config.toml
model = "model that answers yes/no questions on an image's attributes"
dataset = "pictures of board games with random positions, seen at a slant"
encoder_arch = "efficientnet_v2"
encoder_norm = "batchnorm"
encoder_activation = "hardswish"
encoder_channel_attention = "eca"
encoder_depths = [3, 3, 3]
fusion_encoder_width = 192
fusion_encoder_parallel_block = false
fusion_encoder_positions = "rope"
fusion_encoder_connector = "mlp"
init = "xavier_uniform"
optimizer = "muon"
max_steps = 5600
warmup_steps = 280
Rows from block 3 of the image encoder of a small model that answers yes/no questions on an image's attributes, named by matrix and row number. Rows with one number belong to one channel. Each number is 200 + 30 x the weight over its row's rms, rounded and kept within 0 to 999. All counts start at 0.
Before each channel's rows are labels from the 100 images, of 14848, where the channel reaches its highest value: "strongest on" is what is common among them. Only what is clearly more common there than usual is listed. The data: pictures of board games with random positions, seen at a slant.
# convs0: expand 5x5 conv, stride 2 (encoder.blocks.3.convs.0.weight, 96x24x5x5, each kernel summed), inputs 0-23
# convs1: project pointwise conv (encoder.blocks.3.convs.1.weight, 48x96x1x1, transposed), outputs 0-47

strongest on: noughts and crosses
convs0.72,187,199,161,201,188,161,127,174,144,204,210,237,167,216,184,202,212,171,220,154,172,180,200,165
convs1.72,169,227,242,196,188,198,204,199,223,180,246,159,198,185,196,209,198,224,179,174,216,178,199,211,180,218,260,157,215,211,187,222,164,256,183,155,163,157,190,162,202,255,211,152,214,239,276,214

strongest on: discs in an upright rack; draughts
convs0.41,185,210,153,207,189,195,151,197,209,209,223,224,169,133,121,184,202,196,189,151,203,192,180,217
convs1.41,157,206,205,216,189,203,204,216,152,242,227,220,224,193,146,195,147,234,245,225,238,167,230,198,148,177,183,197,217,171,207,240,143,208,216,211,223,179,182,185,187,169,171,224,259,189,223,260

strongest on: digit grid; nearly full
convs0.76,191,227,177,210,233,163,207,222,209,216,159,216,209,159,150,229,231,195,199,199,174,234,118,218
convs1.76,190,182,202,201,233,217,176,168,140,239,191,179,220,234,122,193,262,217,223,211,181,190,172,203,176,177,188,179,226,259,163,209,189,211,173,228,188,219,176,203,221,211,168,230,180,209,187,285

strongest on: draughts; nearly empty
convs0.1,170,161,207,189,174,184,231,227,193,138,166,221,166,204,160,228,193,187,155,203,222,144,182,166
convs1.1,155,203,224,202,188,184,252,169,239,157,204,207,181,208,173,150,209,209,211,236,197,223,192,184,256,180,191,171,206,119,208,194,151,146,225,159,163,216,160,249,180,210,204,192,223,212,224,171

strongest on: digit grid
convs0.7,241,212,191,226,201,215,180,196,216,209,253,239,245,205,179,205,224,260,244,238,153,209,201,236
convs1.7,184,239,168,189,167,232,202,237,175,178,192,239,187,193,214,209,190,165,214,231,182,173,255,194,163,177,271,249,145,137,245,183,225,227,177,209,215,233,222,238,187,219,205,192,210,190,225,242

strongest on: discs in an upright rack
convs0.12,165,223,161,174,212,170,205,172,205,180,116,190,200,197,182,148,207,200,186,193,177,185,249,158
convs1.12,208,158,167,210,209,206,237,229,145,201,175,189,217,149,200,187,180,173,147,243,208,269,197,186,211,195,235,184,190,220,147,146,191,181,207,215,177,216,145,195,163,255,180,186,216,186,226,242

strongest on: discs in an upright rack
convs0.6,197,202,239,219,253,208,201,208,204,185,189,245,235,184,217,141,201,201,157,168,205,265,165,172
convs1.6,213,258,218,178,180,232,246,165,198,210,170,191,158,201,197,224,232,190,189,150,247,233,147,234,230,259,186,231,206,221,209,185,158,199,146,190,175,241,209,198,205,191,248,179,178,212,157,231

strongest on: digit grid
convs0.81,260,204,257,208,247,149,235,220,176,216,235,202,166,193,183,165,195,217,186,236,165,182,204,208
convs1.81,238,204,215,163,213,175,220,167,167,178,249,192,173,195,215,205,216,181,191,149,201,221,168,197,226,215,203,242,190,218,177,187,154,216,206,153,127,227,221,145,161,165,206,138,215,166,195,245

strongest on: draughts; stones on a line grid
convs0.26,210,175,179,193,139,183,191,215,214,165,178,139,184,232,171,245,204,182,213,198,250,216,213,252
convs1.26,199,181,159,221,218,219,184,192,235,126,178,163,224,185,267,146,170,248,235,183,227,199,222,203,226,160,137,182,164,155,207,193,197,201,223,160,176,219,215,180,190,206,209,196,205,215,150,185

strongest on: digit grid
convs0.87,180,175,288,201,157,185,230,262,194,171,190,190,201,152,174,181,187,205,228,202,211,217,192,217
convs1.87,233,220,174,185,209,174,221,220,235,214,206,160,223,203,178,156,204,235,183,206,187,163,248,164,131,218,243,196,144,149,220,256,211,131,194,171,207,212,195,202,207,207,194,202,175,149,224,223

strongest on: discs in an upright rack; nearly full
convs0.21,254,194,182,177,204,186,157,177,221,183,196,182,178,174,160,206,165,220,280,204,221,172,172,164
convs1.21,206,231,198,175,157,172,229,217,140,173,186,173,222,161,209,220,218,220,207,221,182,115,146,222,199,229,190,243,250,229,202,191,169,202,210,215,208,189,139,186,216,236,237,171,187,166,229,187

strongest on: discs in an upright rack; nearly full
convs0.9,139,214,180,215,192,159,206,169,162,205,228,230,133,170,167,230,187,206,172,157,207,179,189,186
convs1.9,197,207,156,197,222,190,251,197,185,198,141,214,161,236,232,196,175,148,202,207,156,147,192,183,208,162,243,228,185,233,200,194,186,199,212,182,209,263,164,189,164,204,277,167,222,217,208,233

strongest on: digit grid
convs0.89,155,125,239,216,190,176,218,239,161,206,154,232,228,180,184,175,234,192,223,224,195,183,183,200
convs1.89,221,218,222,218,238,197,209,163,203,173,169,231,150,171,153,155,248,217,212,169,173,162,245,183,176,210,167,192,212,172,236,224,197,242,149,239,229,226,161,202,153,186,213,176,148,195,181,172

strongest on: discs in an upright rack; nearly full; second side has more
convs0.50,219,242,195,290,177,166,230,192,211,166,156,210,213,257,223,206,221,201,214,220,198,190,199,216
convs1.50,219,177,167,179,171,181,194,189,154,152,248,165,172,214,220,240,190,170,180,206,159,232,201,207,214,204,208,206,134,179,207,249,212,242,169,145,183,237,252,239,230,199,193,202,159,170,231,216

strongest on: discs in an upright rack
convs0.80,188,197,187,183,165,199,163,145,183,168,152,145,208,187,183,181,224,224,167,179,236,239,246,185
convs1.80,160,212,169,171,208,194,175,230,183,227,169,207,205,196,217,277,211,258,256,209,183,219,223,231,192,148,213,185,221,207,206,229,196,209,215,220,178,201,179,162,193,227,116,194,145,170,175,230

strongest on: draughts
convs0.92,220,190,212,190,205,177,245,179,207,164,176,127,220,203,171,199,194,185,178,259,142,176,186,166
convs1.92,153,237,166,160,191,195,221,175,224,224,199,145,212,195,241,198,209,210,152,218,150,127,179,244,190,186,159,203,235,148,220,165,206,204,212,186,208,193,229,160,146,216,218,159,178,199,196,187

strongest on: discs on a green board
convs0.94,198,168,207,232,245,191,226,171,226,231,235,239,154,223,189,177,196,242,220,189,146,172,154,198
convs1.94,230,161,216,170,210,170,183,219,158,202,204,186,235,211,138,168,200,216,150,212,180,162,177,207,192,213,188,258,228,164,181,161,181,227,199,191,264,210,175,178,184,275,198,182,168,191,233,243